config.yaml
model: "spectrogram enhancement model"
gain_aug_db: 10
pixel_unshuffle: 2
upsampling: "pixel_shuffle"
momentum: 0.95
max_steps: 15200
lr_schedule: "wsd_sqrt"
decay_fraction: 0.2
Rows from block 7, named by matrix and row number. Each number is 500 + 50 x the weight over its row's rms, rounded and kept within 0 to 999. All counts start at 0. Numbers have three digits each. After the name is the row's rms in percent of the matrix's.
# convs1: 3x3 conv (model.decb.0.1.convs.1.weight, 48x48x3x3), inputs 12-23, a 3x3 kernel for each
convs1.0 099:614599503620560504746574447459447486453453467546504532445448495467492501488513530436448486486527478497576474526549513502508438444453455471475459456495415460468427508498498498497501480447488420436465495496496494504490462433484470452460446420440502563568519538552514504494498553542441488524451428501537499473473427459408399474
convs1.1 096:508556533468503410500506408516532513532519491548510446517563508499502480485561519519549513508490438537539440553536538504453487430400387543526512547527511513515490517472473440372386456444445533515484492466456525472480572498440493438434439451438503565523492460503455402488510518467516481452501525474516520519486483475390372431
convs1.2 098:454464454466548484431507465488540498449505499517533530561524498487534453505510523521528418553483475502525476562499437573470533498512485486489422545457515504556465505479449551544519503512489475489431528470572476428481420535696484486517502521484556550502476463510496502572517456459493528519492493491550505570475472528502510487
convs1.3 101:510512531490494518485463464478471443496497502461461514479469534482470493473519526488404443501509448533555424445421478482468461481561507485449423459455459475520519472395438480492518507576488486466470466477542506486532410409400462510548460453521432389510511545510513704389446739619487486545512440435460451496474455453507525519
convs1.4 097:610551535606511509605550532514496488517523499602618592479513467546502488527535449459498526432455535442411540550513494541488494515469431417382397451426419408387360465450464494502450467444391513470491474527539450448504492504434459495496439480458522482475522514475505495463504463442511471471479436400497555531482529498576592513
convs1.5 103:416462481539534564606551528390415400414457436394453433421516497402533575477478478382414428554546562543543506484523547559541542517491441461437485449442474477478477451479460483522464515499457501495503533486463571495495478468472407431436474461475443461454455416433614457534496481454454501448413445441550537512573566477443503472
convs1.6 094:561445345536474358480452351594481503509459473526469479516498468487494533421513575578500489520472502471474559522461448551471453583459402550484444535515459581490448483503485497473455474463505527498551504507505453484530446503556471431567500493557480455467502487466485471494510475503509478525460463473516515450528534415607499357
convs1.7 097:496477524491450557489583714479490453434486475447458497497503480465456612450531711493490497465449455493447516577510524543489517575494542474425433545516514619551583478522538475502509442468494460482487494504492460453457449485565454473490429421416443496469470510507439522449513484508491457483473482486477499425518428449584537545
convs1.8 096:551511500533472496574513556424494446489534468465488500458488549492466514480469479509533507476536513501528528420561432470533511477540501449493500502480520478511530464317485471418487459398511493514509496466486471515503520466478513464528465457531615384510564409487607397505547598538440436487424474490437432540496517496433494522
convs1.9 107:516492448533538483514494458508449415507470473506541552440540575466496538486486514499571491473494470469546564416413464428435459489488495449511515489484485450439468415464515454440489446437481496578539540548491572436477499400331507479477553467498570771619433607428471657328503508563463508507449445489448491511523502486535562537
convs1.10 096:493431488547458491550479544455481478494480490553511536504471542530467521528467511462487506456495478478499493453478530455528517447498509454507545466555546466507511486456483497507506475492474444533535457554500496529494459526538444502515455454535502527552494493505495516511435491523489517495519524494449481505477436467456482489
convs1.11 101:452491512494514505524499468489544518477575487486587525531502481486561505459440471481568486481562442449480431488488478506494436498582514416441446482476473483447445551533452460419455527481489441475601463479558448455473469560652467492594460426532529487513522493559548502497544398402587493469556550481510538519508565510491592596
convs1.12 104:477517473546533509537540514535491520526502461590482435465490572534538469492506453453494547472466548467458534442545531497512544504486578499453476517515486517502517630435481566445528536395454505439479508483474478472497554589544504527461471530482428695516457632421442656396395545495501480497481459485515503411476503490489508465
convs1.13 098:477460463501508537482499489561499482454498469461485498419499577498469535498441376467519559460451543460412565485472464471486531535501554462461442512511478572569533562562521462508456499485508769547480366440462397412387352442470547550503519562523484568596448498515541521476517524511475473564464500552393462482494550458483496477
convs1.14 094:483483579475450395474470561493528505503497461506525485483588883470458374465514652479472466470480469472529450529505503457464512454495503445438414485486496463491462446446447523501503501504485717548465478501507571439442498549483465447472502519444497509555453492503484512561480465477528534487463476480533513439476481477532527489
convs1.15 098:564490494528532495472493527508483528534473501600485477502440445591508504573511540617469463492443485529492506535507516479470565431464560483452513513523560427501570503452448529470423520541488462465481529537524447497512511526450503551502410472546527481452580476449466455445432543529514579548471500593441491514429493551484502600
convs1.16 109:477482461523531481551546481517539431489509480574555510532507521519488482474457505454568491425446440490457438523464488482483526498480526481515538527529483507478479477447397488428479522436447480430516467456508470508520454516483454444457520506486510489612441452524450463439402382495450426496554665650582494559571523519520446465
convs1.17 097:461431559444386526530450442524537536519489475610530570461534565467506486529509426479497561502499523513434447529545549519491486457456461596650625521548550463412435568431503563497538537535605531475455412505498369545546454499491457525493464507462504492497427514458438534479425442417472508478541501453475495498540508477463489432
convs1.18 095:510482488486471516447443372434522469484503486482456468481461549454460540447489552480492477467469478517555496547530531504527473467535497570553569459450437473513501489448466506435506544492463466478464501508485508536503437486429487499448544600552528445490533478524448511561334394355413449415462470475567551544485469505534555508
convs1.19 104:548450481517526489465525525430474552424490607412454535465579479492494492510453499478346671477429506480503481489537477509509483527502458451470421499526513508527490539447586526488518513548555496622382503499424499458472498456503462486490488552549520525561495515532524452480462519543441466532489438426479505451451533488467521509
convs1.20 104:537485404571530458482485495532568567565525474484468457514457429526512475557519524433430392515511457488525483473479490440431481482426456510506530509494499436478480393349466531546528553621574428480568478551527469530525456463478431431453448447510451534413480462452466497559390535596440477505499458536445454467430446491469485510
convs1.21 102:522438432479424372537483419502482487563539508452428387511493513524506522547496562553430538464505499544534629473445419475490453460416462532487492492494507461443473489473507529556506564532561487552478526486525515481505520501433528544471518492447486415609456503496443443438553516403465489428514476480536476419558493465491443415
convs1.22 104:488506526505492499545491546472523440487550485404595591504480527488482529422577538550503467510585479491503421505457514468437509368376421546520522482514559453548558488470464468457459474441478511457509499477499475646460505485495509495504559435454500434538481540549484635515543506541532477499474412470526567495463483513421476508
convs1.23 101:430451408494480469512499473579477605503450517504470500470463564528500508524504487510520454478488499526454515550517443527514438555562454485502551481477483493491488495554532503495535554512581515528550506503510494464500584560521547558547528498537546512468583503501656438509477535563528534492532524477506457560463473507492550463
convs1.24 095:391459487410430450417457422498437407515495476553536550481532559501552520560548480463469460515461489582516495452503525545548551509517460503464488559530531547487460477457507514502546541514551495521509504510493492525529626552541582540503551542460517499496599501541675540485474463533459439471487503468469425398450465442472460430
convs1.25 105:573520485488484456499491473451452527485543535514619451472557633424481577448457417505447451504440454607519494531455572489460500499479503487464531469486446456476446488603524527559474482481437539447528551478509492535567456497479430498501465495603489521400490470464496473512642464426477482471431446494499590588499511472459454454
convs1.26 101:494474530470513459542610628510460447467471445473523479486489513501532521502572605448614450447443473374646627499528418488546496437495475523493424491524451520512423547517567565495458556506490505449470505465456489489498464457575501516500463491493478657505494481522460459553475523588410447510391372524578465403558563490574553478
convs1.27 104:510503530490467492469509517482559558514564506515497495529482522493506521554519538476556469483533534459516490451397474484574567444456513490483477510573521475502511451575511536469529506512504576531564507525458551492556480585644493415415489531518422487466533534478521541484411437731495502406475520542448446433558541533487478471
convs1.28 097:511530452474510477477483503489452442510529554509508519478500453528473506526453485591557434484454468500435531481420408499478493515494493469438439511526521489490517522625687452506504533517513447479544489536573535529554551585643446524502566561560453564506474527472461473528450594556429507468459493456381363393456454465502500539
convs1.29 102:515545491499520504481483488510501504502550496583526459545532475541483446529496577427498594417457540481445501578502495528547518471467573429405411415447412467491500621731716420549568385445426511518537448506506401472508452464595559501521500525521500458463419452467372424524509597452522473462460480470424452488452497566528536533
convs1.30 094:405454597425460572372453590538491543510505465585527524571455614518469529570467581515486495510497519510477484470441507543452562466455549575483545528448483517463478486493443488490472513518462481490487490500498508519513523522468540526489546536494467482523471515506461503503484487496475514492467490494516455613430430512465411660
convs1.31 095:514461434488448361575440380528446516520475527456509472494509542474508499473474536479520478491530459462493440560412511530464473592390496526463534522516528549436548489496512507512484526508505535457547514507553582518566482508550500511517459477543501496520489485520479460479466539495479497452483514445496437494505398522547393494
convs1.32 097:443528574464527515437500539466453445483434462487382463501479508468488525494479546484389581501437524464398518452442429530515479499472411472528436436518445519554451558516505462480559497514537514502467448486455514477521464446420484462452455458493503497639480491542501515549528425455501408380465424355518501414542499495561501439
convs1.33 095:471521515500454465485460458553556496591597555511494523529504467486504517474463518522624450489483487482437551435396407464461435495493465423401469484529533581583545417513529499503549502577449506437429559514549610525544518628531498508564489514510523528497575500507544429500485447491511479553528533548440447443465436498568562559
convs1.34 102:501524449504483441472446396452479483498521506483511473495460510520453551509467534516567538509493489530538393602493502554486526510463480575499459550487425501440451469430447465468467484499466530521533492527537506483548458470547488504518485518488542490457492531510438472492490464594485444480493451485513434311508484412499483430
convs1.35 099:545493419556489467490475455481515549471507516485558587490475478475473462587518513498537469567524464566503469438483556490560537484459532453504608452530549484484559470493455536539510449449498496535503492525526570523520511511592521447516531484533444481492481574565497606487490448390491488505433502518369451591426459540407445488
convs1.36 106:496496530525562445467547402542436492483473524495459610526506497473481463485518458455510481454453578456246806501458504502502525483453543528549504507544542498459460534416469507437464504466462539496464531550494483630406490469495507485493498454427478455442534499521525415526422444520466430472553549563523485487493486526521437524
convs1.37 104:439465522477472472523612514470456434444487480467666533463493527483505482571434451484424573507454531510615463536509546477446510508482503522514463525549496516488473519568559513504563445445556512477440482470478549408456495487507554498497487484554511475467506508504428443566518520608521518512418626725575562466510509465557498455
convs1.38 110:458548577508550525461516449574499579427399450524448505487510503451503495548507454517443476538466459498406402510514521471421476482463467580529575506498554459444496446611592473476534479556560490480520533529526533483550447457466538531500487455515451454514508515536528523506473497518534566485485538481530554458465482503544496448
convs1.39 095:458452457513509496460495429433401392446445467561540479493475485477496460482554465454503477493527493520493505433456512505465489444420506438526565451516524459507496380475443371422515436418533486466465493550492470560479431510415531562453481523449504466442510517424457537488405487533373419505515412468471483470484457467486488449
convs1.40 098:444476452509517511457502482543536548475504505436534513453479559462476555495540522417457494505536534498548515521531571477553533410510448608505611504467529433457437467438456508522532520517513575512534491508514522544519497541541498517482506486500479453463548566556587608520575563470537448477505455508497492532459489462459503510
convs1.41 094:487484437464478463461481461532517515520470487489462472445440461490415415532526557416487465512521560472515517436426437571537535538506483405379438471482476499462478467449539460467486549503475418411494427502529487479523492570587504505423522529486440454451468541547485579565467567470446519447434508503491522541543535525533483522
convs1.42 100:458611630443460606543524513511520546502499526450496508409527838495489710511458479469522530512471486466457473437450542468431557530515571494525565521499524508519558454495514482486478504498496440513530482509486522538524527539499503488482620558518472494515504544505566551500443495580542509583525530518466477526498500506486516535
convs1.43 102:511486519529497569493479566478551531483525471512508435459519494477551445480508495646499502512489453521521488434471502448557547429575622478499486509522502485477493506561401530491470588556527619475465549485475639513467476502524496486520483498484553481489509528450505508454477474465477486487519526537486543472544479472452485515
convs1.44 099:632658546523529509506479521439453433469475459467474459490455518502447500417494475532518558496545547489508584459451481467466519473471533475469497507491542510519556624706575478526549422446470564497486422466476405440427548553476513496535454471474534480521566597535563587486624526480564604583513562474475487511571573521558550525
convs1.45 102:555540478488526493482545468500485505469492432532596467524473485539509522531490421524486519491530487513564418546514413495532510518531493486464407548501534497490532438428451559438445538459449523537584470479490448518545523521509502494507438542545549482475481547512526540542501585607429397417451451504506460358506532495472521583
convs1.46 101:488495430507507490523494524372360361463514482485534525517453417424389446369481624476553512569548573555496541415436406446505514584582578426408417460482430536556507458514525499516490504521468454428526471461488573504493418442440450465469490478489504584459448451425508530501465479535499537546464502511408449508515535498531511414
convs1.47 100:497542433470535458539577467434481525408473533400483559481488399470525430485484402517469423547514448500483467554441460586518456598518425515457512479481502492489487618524482458463469506479449829528513619475448627503537430499445476516537494480526491427487514506498532501488489551499489514559469462508501417502589501555582542617